python train.py --objective="v" --targets=["largest"] --decay_fraction=0.4
Rows from block 5 of a small class-conditioned image diffusion model, named by matrix and row number. Rows with one number within an expert belong to one neuron, the router's apart. Each number is 128 + 32 x the weight over its row's rms, rounded and kept within 0 to 255. All counts start at 0. After the name is the row's rms in percent of the matrix's.
Before each expert's rows are labels from the 100 images, of 14848 (inputs lightly noised), where the router gives the expert most weight on average: "top examples" is what is common among them; "patch colour" is the nearest of a few named colours to the mean colour under the peak. Only what is clearly more common there than usual is listed. The data: scattered letters and digits in many colours. In brackets: how many of the 100, against the usual share in percent.
# router: slot weights (model.blocks.5.mlp.router.weight, 4x160, trained with AdamW), inputs 0-159
# up: expert up (model.blocks.5.mlp.up, 4x80x160), inputs 0-159
# down: expert down (model.blocks.5.mlp.down, 4x160x80, transposed), outputs 0-159

# expert 2
top examples: pink (61 vs 19.8); orange (45 vs 19.3); white (40 vs 19.4)
patch colour: black (99 vs 35.6)
router.2 085 [146 141  91 116 128 133 111  90 102 175 182 129 120 125 211 136 155 145  75 157 203 159 153 103 137 104 161 125 154 148 154 167 146 151  51 187 138 100 109  71  78 129 137  69 134 131 106  60 123 108 136 148 115 153 178  82 116 137 181 176 155 123 188  90 133 145  96 152 107 107 136 144  89 120 183 154  47 152 139 150 163 111 134 107 135  94 113 150  86 106 164  85 104 109 159 122 121 107 163 111 156  87 159 110 153  94 101  77 152 110 105 187 185 166  78 124 138  69 107 128 162 153 132 121 123 101 115 141 152 110 160  68 103 134 128 132 132 139  89 111  42 134 166 189 140  88 133 148 127 142 107 161 113 139  80 106 112 151 110 126]
up.0 090 [174  90  75 175  96 187 151 102 137 111 117 141 136 133 100 124 116 127  93  94 123 196 108 119 134 145 174 106 139 111 132 122 165 126 131 132  88 123 144 175 141  71 188 127  95 148 118 147 156  95 119 143 117  89 122  65 159  83 103 124  84 179 103 168 106 139 193 101  61  96 124 122 109 101 132 119 131 165 105 152 125 209  99  65 193 136 147 171 147 146 103 133 127 101  25 105 193 117 100 157 122 155 106 128  97 156 102 106 162 118 164 196  82 127 151 130 125 132 136  97 149 143 134 164 104 189 108  90 164  89 112  96  88 181 163  95  86 145 155 141  92 135 132 145 144 112 101 139 197 102 145 107 153 102 102 113 112 132  67 149]
down.0 105 [ 96 109 199 112 108 137 133 148 164 132 121 105 121 100  98  74 158  86 126 123 138 114 130 154  97 135 115 149  96 111 134 180 113 115 143 129 145 106 196 130 122  93 151 134 151  82 142 114 129 168 161 139 143 139 120 166 120 128  77  66 160  98  69 100 159  85 141  97 206 109 115 118 100 185 109 138  98  83 104 124 137  99 131 154 127 114  79 175 115 114  58 173 117 124 255 127  98 125  98 148  93 134 189 132 106 125 123 160 111  96 148 104  78 125 160 164 100 154 136 163 107 159 138 160 138  97 123 146 159 146 110 137 133 206  74 192 162 118 123  97 189 175 147  96 139 176 117 140 106 130 142 106 150 179  73 130 138  89 155 102]
up.1 102 [ 94 115 132 142 156 149 164  42  70 134 105 161 137 106 161 137 109 147 152 169 112 117 130  80 123 123 110  53 160 150 180 121 121 142  94  93 118 123  55  93 117 142 138 145 211  99 115  99 202 122  97 177 151 120 154  98 114 166 130 190 145 100 119 134 111 150 105 153 103 156 155 105 124 126 160 162 115 148  74 150 111  97 141 137 126 118 121 123 127 132 200  53 127 156 103 137  89  80 165 106 147 114 169 140 155  73 126 109 137 141 113 167 132  97 153  97 117 187 115 153 135 143 165 115 117 155 158 192 142  88 134 172 107  90 176 147  75 114 139  85  91 121 129 184 150 112 120 105 187  68 189 166 129  94  77  76 121 108  92 136]
down.1 101 [170 117 162 156 129 131  96 193 137 124 135  79 163  93 179 157 146  94  84  54 157  99  99 128 156 137 167 124 146  95 133 108 106  78 188 101 142 111 187 154 181 138 127 113 134 186 126 150  66 157 149 157 168 123 141 108 106 114 101  81 174 148 149 127  81 104 113  78 188 116 138 117 167  87 124  53 124 107  91 121 134 141 144  88 141  99 113 120 111 117 195 195 109 148 170  76 136 179  99 119 156  75 102 127 133 178 171 159 197 138  83 141 133 131  68  98 118 132 155 130 103 131  61 100 160 153 127 127 134 145 119  85  50 138  96 112 100 142 101 149 127 109 135  96 105 117 138 165  86  99 144 114  75 172 126 142 116 126 155  95]
up.2 076 [140 126 163 101 114 113 123  88 177  96 128 125 130 123 115 144 151 109 124  98 187 151 105 115 119 105 159 172 103 106 116 217 158 115 138 116 136 119 134 112 152 144  97 100 136 171 111 123 130 112 173 112 159 111 116  88 166 171  90  91  95 120  97 141  53 135 138 107 107 105 115 160 142 109 128 128 152 115  86  96  73 132 116  97 187 129 132  64 162 157  80 147 157 145  96  97 118 147  87 127  70 132  84 118 171 158  72 212 231 147 146 117  92 161 152 158  64 120 116 157 172 141 114 195 134 161 194 101  97 201 117 124 113 167 113 119  97 126 114 122 180 131 141 125 134 125 123 131 132 157 113 127  80 114 195 161 111 112 140 217]
down.2 098 [145 103 118  92 149 133 181 148  73  96 106 118 107 101 111 142  87 170 100 130  59 129 168 136 113 155 122  79 153 115 124  69 108 172 122 144 113 134 157 144 124  81 145 134 157  67 118 145 141 144  93 160  38 111 175 144 134  67 159 132 159 177 143 144 183 161 170 118 157 154 150  92  94 161 112 101 132 164 177 124 198 118 146 136 106 104 143 147  63  96 160 109 121 109 111  97 133 129 183 133 167 127 156 117  95 129 161  70  28 131 141 158 131  72 141 140 153 141 164 116 130 119 117 122 155  97  83 145 183  32 140 173 152 140 140 126 106 134 107 163  66 142 117  69 113 155 141 143 134  92 156 123 188 145  92 108 157 122 102 109]
up.3 089 [155  63 109 136 120 117 165 118 129 106 128  97 110  81 167 146 106 108 120  94 117 114 173 156  96 142  91 176  72  59 151 139 106  93 143  99 100 165 115 170 116 115  70  84  98 175 100 112 177 138 147 146 160 141 159 173 107 118 132 103 135 175 155 174 166 100 183 113 146 149 149 140  80 125 166  99 136 128 108 174 114 161  97 188 138  94 133  92 156 174 111  61  91 150  67 137  62 118  74  96 106 122  89 109 113 121 161 117 117 122 132 172 107  95 176 127  54 140 109 107 111 114 139 195 137 168 143 106 113 126  88 160 150 125 134 119 122 169  76 171 103 160 170 128 151 143 129 189  80 130  76 137 149 134 176 152 126 152  62 186]
down.3 091 [143 169 157 130  58 157  99 157 158 149  66 158 116 156  97  89 146 145 152 146 154 144 126 135 137 113 127 115 147 190  97 154 127 143 145 216 135  74 138 107 148 115 168 149 150  74 166  96  54 124 137 107  93 117 116 116 128 163 133 128 139  99 103  92 117 152 127 157 133 110 100 139 154 124  51 161 160 171  92 112 108 118 133 122 133 152 165 137  99  70 118 184 161  80 151  99 216 128 131 167 104 153 135 150 142 125  70 153 157  94 140  76 133 120 133 110 191 101 117 184 136 183 140 114 106  97 116 135 118 110 177 107 163 150  90 132 153  61 164 105 175  91 110 106 149 118 100 102 180 122 160 108 126 117  85 105 153  74 204  63]

# expert 1
top examples: blue (83 vs 20); count: six (80 vs 16.3); teal (76 vs 40); green (66 vs 39.1)
patch colour: grey (56 vs 3.4)
router.1 079 [136 133 162 144  92 113 166 119 122 132 104 145 124 132 172 161 148 131 160 100 176 117  95 176 187 123 135 127 116 163 144 151 145  78 128 155  99  89 114 122 171 132  91 101 132 140 118 149  81 105  82  96 163 144  84 115 104 128 150 191  57 107 131 136 160 135 118 190  94  86 109 120 171  95 137 181 206  69 143 188  96  92 149 104  57 107 157  98  89 176 120 160 147 198 102  87 109 161 144 161 135 121  70 168  74 136 156 165 157 162 174  99 156  82  91 155 168  84 100 182 123 132 105 161 117  75 132 123 110 147 115 154 158 127 108 146 100 174  76 150 146 122 147 133 137 110 167 149 159 132 118 165 130  84 135  95  68 129 173  87]
up.0 108 [149  83 182 156 134 177 107 105 193 129 184 156 188  77 129 118 129 168 180  92 184  88 152 150 156 129 138 119 163  81 144  97 103 110  72 161 130 151 145 156 163 133 110 128  82 134 170  91 140 127 142 122 131 167 155 134 157 176  69 162 158 131 157 180  95 121  90 119 117  90  81  46 157  95 112 160 138  61 117 149 120 187  53 157 151 118 146 119 122 121 141 133 137 124 168 165 141 114 123  80 149 110  91  87 158  84 142  81 106 118 105 197 108 130 129 126 153 133 126 142 124  89 151 121 118  91 110 115 169  76  80 132  93 126 116 120 132 126 147 165 140  85 173 156 194 150  79 110  93  65 115 114 114 154 156  96 122 154  66 126]
down.0 092 [ 90 168 112 110 128 102 126 124 110 151 124 111  98 169 161 172 146  64  57 153 106 102  95 138  71 150 123 136  89 186 121 192 119 186 162  78 151  47 125 115  77 140 146 129 147 114 131 132 132 131 101 105 134  86 129 100 130  92 179 116  99  93  97  68 139 147 153 153 125 144 158 191 106 176 182  57 112 176 129 141 151  43 187 121 133 124 103 121 119 123 128 147 128 136  94 117  95 119 145 188 132 166 143 180  91 170 134 168 106 149 149 108 104 116 142 138 149  91 108 133 137 192 115 112 115 209 104 155 102 181 158 104 124 115 137 119 133 115 146  84 163 142  98 137  82  92 175 139 179 181  89 126 175 118 100 156 165 129 139 155]
up.1 090 [137  92 153  76 136 128 153 108 149 112 182 102 145 161 127 166 113 162 179 153 125 130 198 165 179 137 131 135 141 108 129  70 172 155  93  80 138 137 172 136 146 101 105 147 128 116 161  98 100 176  68 131 144 141 123 142 155 118 188  97 155 112 125 123 129 149 105 203 132 159 141  87 160  54 173 167 121 141 107  64  79 119 129 145 176 157  78 155  97 144 106 222 105 142 141 151  91 120 123  82 119 127 116 145 130 178 107 122 130  83 123  98 187 150 163 111 120 125 205  88  82  97 171 139 149 127 114 115 131 168  54 158 111  96 107 140 104 102  85  90 159 155 128  78 136 148 171 136  94 128 114 124  99 120 128 107  75 169 125  59]
down.1 099 [128 151  96 149 117 163 126 164 133 137 101 141 105 112 156 121 149  92  92 103 111 126  91 123  95 143 144 135  98 184 153 165  79  99 142 180 163 124  65 122 150 166 178 118 133 123 120 170 161  87 134 112 143  99 138 104  98 156  85 163  66 156 120 123 135 126 143  83 135 106 111 173  61 182 106  75  96 131 174 184 150 142 105 131 103 127 142 107 146 121 157  60 147 133 110 158 151 143 158 155 163 155 153 112 111 111 120 158 151 178 123 159  63  96 126 142 147 120  79 157 195 190  65  93 129 147 143 136 119 101 189 137 153 127 161 141 151 147 181 143  96  55 120 222 152 109  94  92 142 144 121 158 151 140  90 145 205 113 172 195]
up.2 117 [139 140 194 120 129 111 112 179 180 134  99 165 155 105  96  61 127  90 148 140  86  74 167  80 108 116  89 169  81 143 136 147 148 106 133  94 125 153  67 135 104 101  88 131 125 155 164 128 137 110 185 159 183 157 150 155 146 119  85 163 153 125 124 124  82 149 118 109 140 139 125 159 126 136 141 131 122  31 126  95 123 170  93 216 113 129 112 154 180 138 126  94 141 144 120 129 163 114 193 121 125 168 136 122 214 165 156 162  68 166 146 151 185 103 143 115 145 115 164 163  91 131 158 156 103 139 143 109 142  92 136 200 142 165 106  83  78 157 156 158 122  61 118 117 100 129 148 122  82 106  83 186 119 181 161 117 121 141 108 111]
down.2 104 [125  54 116 167 123 148 135  70  63 164  99  99  77 124 137 191 187 118 103 109 206 129 126 158 151 143 114  72 148 139 128  91 140 155 125 178 121  96 168 173 163 119 157 139 133  99  97 137 123 150 104 134  87 112 114 177 108 174 131  97 131 147  97 163 113 137 174 159 110 124 119 119 109  99 144 181 170 164 144 153  77 156 144  47 121 146 106 132 115 106 127 169  70 145 107 148 145 162  90 143 112 142  96 117 102 174  90  79 179  56  96  94  90 130 112 158 115 111 130 116 135  78 125 130 154 110 100 147 139 168 128  72 138 128 135 168 165 103 137 108 150 185 115  98 132 172  74 110 152 130 241  80 160 101 125 128 128  95 158 128]
up.3 089 [131 114 106  88 111 146 107 105 125 140 197 114 108 127 148  74 161 145 117  94  53 101 113 132 151 130  99 218 111  88 153 106 153 150 120 106 174 124 149  98 150 157 142 158  85 163 123  84 118 123 130 168 147 132 109 137  96 149 160 152 160  93 160 160 178  72  88 145 175 147 137 102 104 106 115  69 180  40 195  81 137 132 164 153 140 109 175 109  82 124 150 141  60 154 134 159 116 108 184 144 175  95  93 126  91 131 162 144  63 151 115 135 141 115 154 126 102 167 124 162 125 117 139 115 142 136 119 113  78  96 142 132 117  88 133 102 117 131 114 179 141 100 109 193 167 134 168 101 113 118  81 116  54 120 116 188  96 127 162  53]
down.3 114 [137 135 161 169 156 134 140 124 131 119  83 145 119 138 156 184 106 104 105 166 157 127 191 174 111 147 165  65 109 150 108 150 113 107 164 167 103 133 116 167  72 150 149 100 144  94 140 164 100 117 145 100  79  56 121 169 110 115 160  95  94 108 114  68 118 189 150 117 119 115 100 151 159 145 162 192  99 190 121 153 107 130  79 116  96 153 102 104 166 105 101 146  92 116 118 144 117 182  97 137  55 161 147 155 147 142 106 128 205  99 129 126 117 105 118 128 128 105 108 118 113 159 114 114  87 106 141 101 176 174 164 135 146 158  90 183 134  69 156  85 103 181 103  85 126 165  47 114 144 142 170 155 185 115 167  65 166 118 117 184]

# expert 3
top examples: count: one (97 vs 17.2)
patch colour: white (89 vs 25.5)
router.3 096 [ 94 182  87 119 178  88  92 139 160 105 108 223 142 156  71 144 108 151 152 111 101 161  82 156  93 160  98  98  90 146 122 124 145 145 123 140 133 119 152 144 149 133 140 133 128 101 152 141  89  95 127  69 112 133  92 158 156 116  94 134  78 108 100 119 157  89 164 124 127  75 153 140 147 113  79 146 174 153 107 103 154 160  64 233 113 118 113  84 199 119  59 155 136 138  69 137 150 129 102 121 120 137 133 152  98  99 160 145 124 207 186 111 103 129 133  91 174 198  92 126 152  95 113  93 120 154  76 138 119  97 172 138 161  75  81 119  86 165 145 178 144 103 131 129 151 113 154  85 105 172  77 146 148 122 124 137 143 136 151 125]
up.0 070 [108  99  70 179 205  65  63 109 120 141 148 109 150 105 187 107 130 197 166 157  77 106 118 153 147 140 153 132 119 144 165 123 155 166 127 128 106 157 165 102 182 127 141 132 118 116 127 115 124 158  91 128 130 126 105 115 145 115 151 131 105 139  83  97 114  86 101 103 115 198 187 170 134 138 144 178  89 113 174 110 130 151  95 157  99  94 146  69 154 161 119  99 136 142 104 193 102 180 131 125 192 112 138 124 107 193 117 183 125 130 155  52 128 156 145 142 183 126 137  88 137  87 106  53 122 111 117  88 118 117 139 152 166 115  91 202 145 103 136  72  82 134 120 182 116 147 127 201 117 123 115 143  96 149 142  88 119 123 154  85]
down.0 069 [174 192 120 106 159 153 204 130  55 158  94  96 112 146 174 114  82 158 154 118 152 182 104 161 114  88 147 198 126  87 124 104  85 123 136 159 124 102 100  91  97 156 143  63 131 156 112 129 163 160 145 136 106 114 129 101 108 150 118 167 187  64 160 114 135 142 168 146 150  67 123 134 143 129 122  90 116 150 138 162 143  78 179  88 107 104 148 156 106 133 188  82 168 147 117 178 154  89 116 123 175  78  95 118 190 118 120  98  96 135  45 189 136 104  80 145 109 134 112 102  73 123 156 102 164 126 106 145  71 158 129 110  92 122 133 115 141 130 108 151 127 188 110  71 112  68 155 124 161 132 113 143 135 142 156 150 115 162 180 130]
up.1 087 [154 129 196 104 133 127 146 159 121 155  85 118 147  75 178  73 110  88 144 142 110  69 149  98 130  81 118 155 142 126  88  69  75 118 107 111 157  85  84 106 164 152 202 134 148 100 119 180  87 189 128  95 201 150 135 168 178 112  72 126 115 146 106 114 142  82 122 155 169 148  83 128 162 152  96 125 111  92 151 142  75 113 153 145 128 139 166 130  79 150 159 130 107 154 144 126  96 161 136  74 115  79 100 142 167 138 136  63 141 100  79 113 142  87 162 127 130 113 122 181 105 110  67 143 192  99 132 126 127 180 154  96 166 123 124 157 118 129 118  93 110  89 123  77 137 180 131  76 106 126  55 145 107 119 117 136 104  75  93 166]
down.1 100 [ 89 114 142 138 107 135 154 102 126 126 157 186 104 162 148 172 159 159  73 137 150 163 134 149  92 126 182  92 145 158 154 159 154 153 112 138  98  87 193 112 109 115  92 156  79  78  92  50 118  60 148 119  68 115 133 134 125 160 128  71 146  72 115 136 156 115 104 161  85  95 107 119  85  87 114 131 112 132  99 159 146 112  98  89 136 188 149 112 159 142 142 141  84 149 138 147 145 109 105 161 107  94  85 124  94 146  95 113 124 101 124 137 146 167  55 177  64  69 173 117 148 158 125 118 114  93 158 123 104 119 114  75 105  93 157 129 111  80 194 123 138 102 142 148 169 134  77 152 174  98 192 123 202 128  96 128 120 192 175 115]
up.2 077 [128 143 131 125 154  80 133 152 104 114  88  83 140 168 204  76 138 171 153  75 106  55 151 173 102 158 177 154 110  66  71 132  94 145 153  81  84 160 147 148 149 135 157  97  94 150 135 115 122  96 120 183 147 146 110 128 174 126 136 114 161 151 118 129 142 113  96 177 173 116 130 162 178 135 116 151 143 105 143 108 120 112 105 164 176 148 132 125 137 145 115 138 112 130 161 135  78 149 137  59 137 116 147 102 133 172 194 119  85 162 130 147 102 176 153  87 100 120 151 117 112 141 103  58  52  77 128 106  51 152 158 159 188  89 154 125 101 121 114 122 132 131  95  77  79 153 158 143  56 147  97 102 108 158 183 121  70 134 147  99]
down.2 080 [112 139 101  98 136 129 136 119 184  27 124 166 148 126 113 151 126 172 176 141  92 182 107  84 116  84 152 110 137  93 157  98 123 145 131 150 140 220  90 129 123 139  87 186 144 152 139 201 103 131 112 134  55 137 111 109 113 111 132 173 154  88 156 163 103 142 127 120 155 124 130 131 113 170 138 144 127 117 133 102 110 127 147  79  90  98 105 129 108  53  57  94 164 109 111 191 163  69 136 118 115 117 118 104 139 117 117 125 186  68 153  92 117  91 109 100 169  99  85 133  80 121 175 130 172  75  89 117 118 125  85 125 147 150  57 175 178 154 156 113  67 134 109 116 147 123 112 122 151  87 140 139  72 105 159 120 118 134 167 179]
up.3 107 [168 179  74 132 171 112 131 119 181 103 175 112 104 137 117 133 135  99  76 128  90 145  80 130 146 153 150 181  70  86 139  91 111 139 147 141 170 128 163 129 142 146 147 110 120 133 133 139 153 132 147  57  65  95 126 156  71 118 140 103 125 184  51 116 141 164 129  90 142 130  82 126 145  90 130  83 137 132 126 108 194  94 138  54 165 134 135 185 128 103 110  94 109  98 118 209 141  76 148 146 170 127 104 131  92 144 131 162 108 138 143 140  80 149 110 154 108  68 180 143 113  85 139 175 106 147 118  78 112  83  75 128  87 152 128 143  74 164  26 115 115 126 126 105 165  97 164 160 105 153 129 162 135 104 189 147 153 121 145 126]
down.3 089 [131  82 150 146 174 116 140 181 123 156 149 101 111 146 175 101 122 125 128 116  82  96 140  82 124  88  66 193 110 157  51 141 115 126 121 162  94 113 106 127  74 132  88 106 125  98 125 158  96 150  89 129 161 161 107 126 132 134 176 198 111 135 142  90 114 151 179 126 194 155 161 125  88 126 150  89  95 101 187  90 155  87 166 175  94 102 106 116 115 173 116  91 143 191 130 138 127  83 131 140 106 105 221 119 123 126 160 143  87  80  90 139 169 118  93 185 138 117 124 122  81 140 133 112 137 144 163 149 128 115 152  77 146 219 148 121  86 159 130 125 107 142 114 136 171 171 146  94  84 104  41 118 160 109 157 103 164 138 113 144]

# expert 0
top examples: red (100 vs 39.4); brown (75 vs 19.8); count: six (63 vs 16.3); black (43 vs 19.7)
patch colour: pink (77 vs 21.1)
router.0 132 [ 66 176 158 140  80 114 141 113 170 155 166  45 181 146 204 145 106 138 133 124 125 163 100 137 126 164 130 182 156 159 178 122 137 109 154 139 131 125 122  95 121 123  95 126 137 154 102 135 102 186 125  92  85 144 171  75 133 170 195 105  76 147 130 100 146 141 109 105 127 103  73 101 175  58  87 107  79 103 196 134 137  95 142 108 104 105 133 123 113 182 123 134 139 149 115 134 123 117 144 121 173  97  94 124  52 133 190 158  90 170 103 141 134 114 121 152 155 145 113 134 146 154  85 101  97 110 111 164 127 128 133  72  67 109 176 101  96 135 131 110 146 148 173 131 128  87 174 145 160 132  93 144 113 157 165  77  82 181 177  65]
up.0 102 [129  94 113 126 122 117 123  87 135 151 160 137 215 145 112  98 121 149 102 117 105 153 148 120  94 127 172 136 139 157 110 154 133  89 135  75 107  80  55  91 133 120 163 168  84 167 135 172 133 115 128 104 132 169 142 151 129  83 162 142  88 105 120 131 170 132 132 144 108 106 107 112 194 172  52 116 148  97 107 153 103 159 151 125 132 172  67 175 162 180 117 110 126  86 106 153 155  99 134 100 178 136  81  98 120 136 167 126 141 139 116  94  49 160 169 133  99 143 139 107 125  66  76 115 100  93 122  30 146 179 160 186 189 144 120 193 189  99 163 151 120 143  89  84 115 142 123 123 121 182  88 129  93 146 101 130 135 138 172 113]
down.0 087 [140 172 127 133 119 134 155 149 152  67 165  99 135 129  96 173  81 119 157 110 134  98 163 102 125 120 164 137 135  78 106  83 114 134 133 182 140 176 180 126  96 120  82 112 145 107 130 139 111 178 126 132 122 148 173 132  75 137 102 132 190 173  80 133 115 192 159 117 185 136 122 111 120  62 168 159  96 137 151 102 149  74 203 116 109  98 155 147 140 117 136 135 154 169 128 100 125 146 148 133 118 149  92  93 124 107 117 147  51 125 100 179 120 114 140 180 148 117 122 188  94 160 137  93 168 132  99 222 112 115  62 109  84 136 127 132  35  82  90 152 101 123 144 141 119 169 108 120 135 122 181 102 183 155 158 137 144 109  53 155]
up.1 127 [108 105 106  70 180  86 114  58 139 163  87 117 119 181 128 122 141 143 113  90  50 122 149  81 120 135 150 132 132  84  95 123 115 170 170 109 132 169 118 160 156  78 108 137  99 147 125 137 200 111 210 125 102 114 123 168 136 107  90 128 168 177  93 123 129 125 132 132  75 117 126 126 158 108 114 185 132 131 110 109 100 210 116 131 135 209 100 124 124 114  97 187 118 152  85 169 166 150 178  65 145 120 112 108 131 128  81 100 147 146 170 120  64 145 161 108 141 133 101 171  91 108  83 122  99 116 167  91 151 153 198 125 123 136 129 167 131 108  79 148  96 125  86 115  82 148 139  92 124 144 142  84  65  94 117 121 180  79 163 123]
down.1 132 [138 128 159 140 155 140 137 148 162 131 152  33 139 146 130  93  83 128 156  86  80 121 144 107 154 105 163 172 127  91 136 127 133 142 128 182 158 145 142 131 146 135 134 112 112 131 122 183 123 185  92 112  73 111 169  89  97 129 113 130 102 199  92 139 125 160 143 108 175 133 119  64 144 134  85 104 120 130 157  54 206 118 147  93 108 113 144 120 147 119 105  81  97 125 170  98  77 101 170 107 154 154 100  84 129 118 147 181  44 157  91 141 121 114 137 169 127  96 151 122  70 142 109  90 150 137 115 172 114 170  99 152 140 171 127 151  67 119  93 186 111 131  92 142 111 182 122  82  99 153 149 135 182 117 186 114 122 161  56 191]
up.2 139 [113 135 118 142 168 144 157 165 129 118  81 119 135  79  67 102 110  89  88 108  70 119 158  66  75 167 104 128 101  96 104 150  92  57 156 144 123 151 113 142  80  96 150  96 132  97 150 120 159 124 140 129 129 102 184 136 128 118 117  72 171 157 110 146 109 154 169  98 116 123 142  84 132 127 134 108 142 169 119  78 143 214 104 112 135 150  51 120 135 103 104 168 111  82  85 124 196 133 125 145 117 154 127 138 152 140  79 180 142 103 109 139  87  96 168 148  95 177 107 154 166 141 154 163 140 203 137 110 130 100  59 116 127 188 120 180  59 121 148 144 138 118 148 150 135 140 124  77  95 138 138 120 115 118  94 111 188  62  74 188]
down.2 138 [155  62 190 107 102 113 159 100 170 156 127  98 115 132  94 129 197 101 148 106 149 113 180 122 111 120 126 141 118 124 124  94 152 143 140 161 143 121 160 115 141 141 162 153  68 121  93 163 143 159 177 182 129 170 111 114  79  94  97  91 138 127  53 189 126  86 167  87 185 157 114 162 133 151  85 154 140 130 164 164 136 197 133 148 122 140 133 208  92 121  59 132 140 112 123 115 110 103 112 167 170 182 132 107  55 138 151 114 103 139 145 127 144 113 143 126 124 106 154 137 103 119 129 152 121  81 128  95 189 119 120 148 137 184  97 186  96 154 122  89 134 213 140  86 136 144  70 123  89 171 110 153 200 121  95  97 145 120  85  97]
up.3 071 [105  59 134 105 108 151  92 112 142 120 173 110 143 131 229 129 110 125 150 142 172 124 137 159 119  78 180 139 136 185 165 127 138 129 136 126 166 149 111  81  98 156 167 118 128 200 119 164 136 144 114 109 108  88 197  78 116 117 179 141 162 163 133 169 124 164 123 132 132  77 110  90  72  87 118 131  91 128 142 191 129  59 153 132 128 129 115 114 130 231 116  65 121 133  94 170 157 109 175 125 155 108 111  96 124 162 101 156 144 148  93 116  76 111 111 173  92 144 114  59 130 101 107 112 183  88 121  60  84 173 129 110  74 101 142 142 170 172  93 152 171 144 125 117 136 111 115 130 155 141 111 153 132 146 130 122  97 117  68 112]
down.3 078 [143 153  33  86 170  49 163 121  94  78  88 173  96 118  85 145 105 125  79 155 155 160 163 107 133 130 101  84 148  67 153 123 107 151  96 126 113 131 136 150 172 120 128 158  92 130 161 117 106  95 174 175 159 173 105 191 149 144  91 105 146 101 169  59 174  89 111 146 120 131 123 152 157 170 166 106 131 118  99 157 134 187 122 144 103 134 128  87 108 111 151 157 155  77 135 124 142 186  86  78  87  84 176 168 158 105 111 146  95 126 157 144 134 164 108  95 170 174 127 144 209  87 140 112 117 133 112 152 122 112 138 164 147  89  66 105 156 119 140 195 108 156 138 100 118 137 154 128 164 130 138 117  99  87 160 199 139 144 134 130]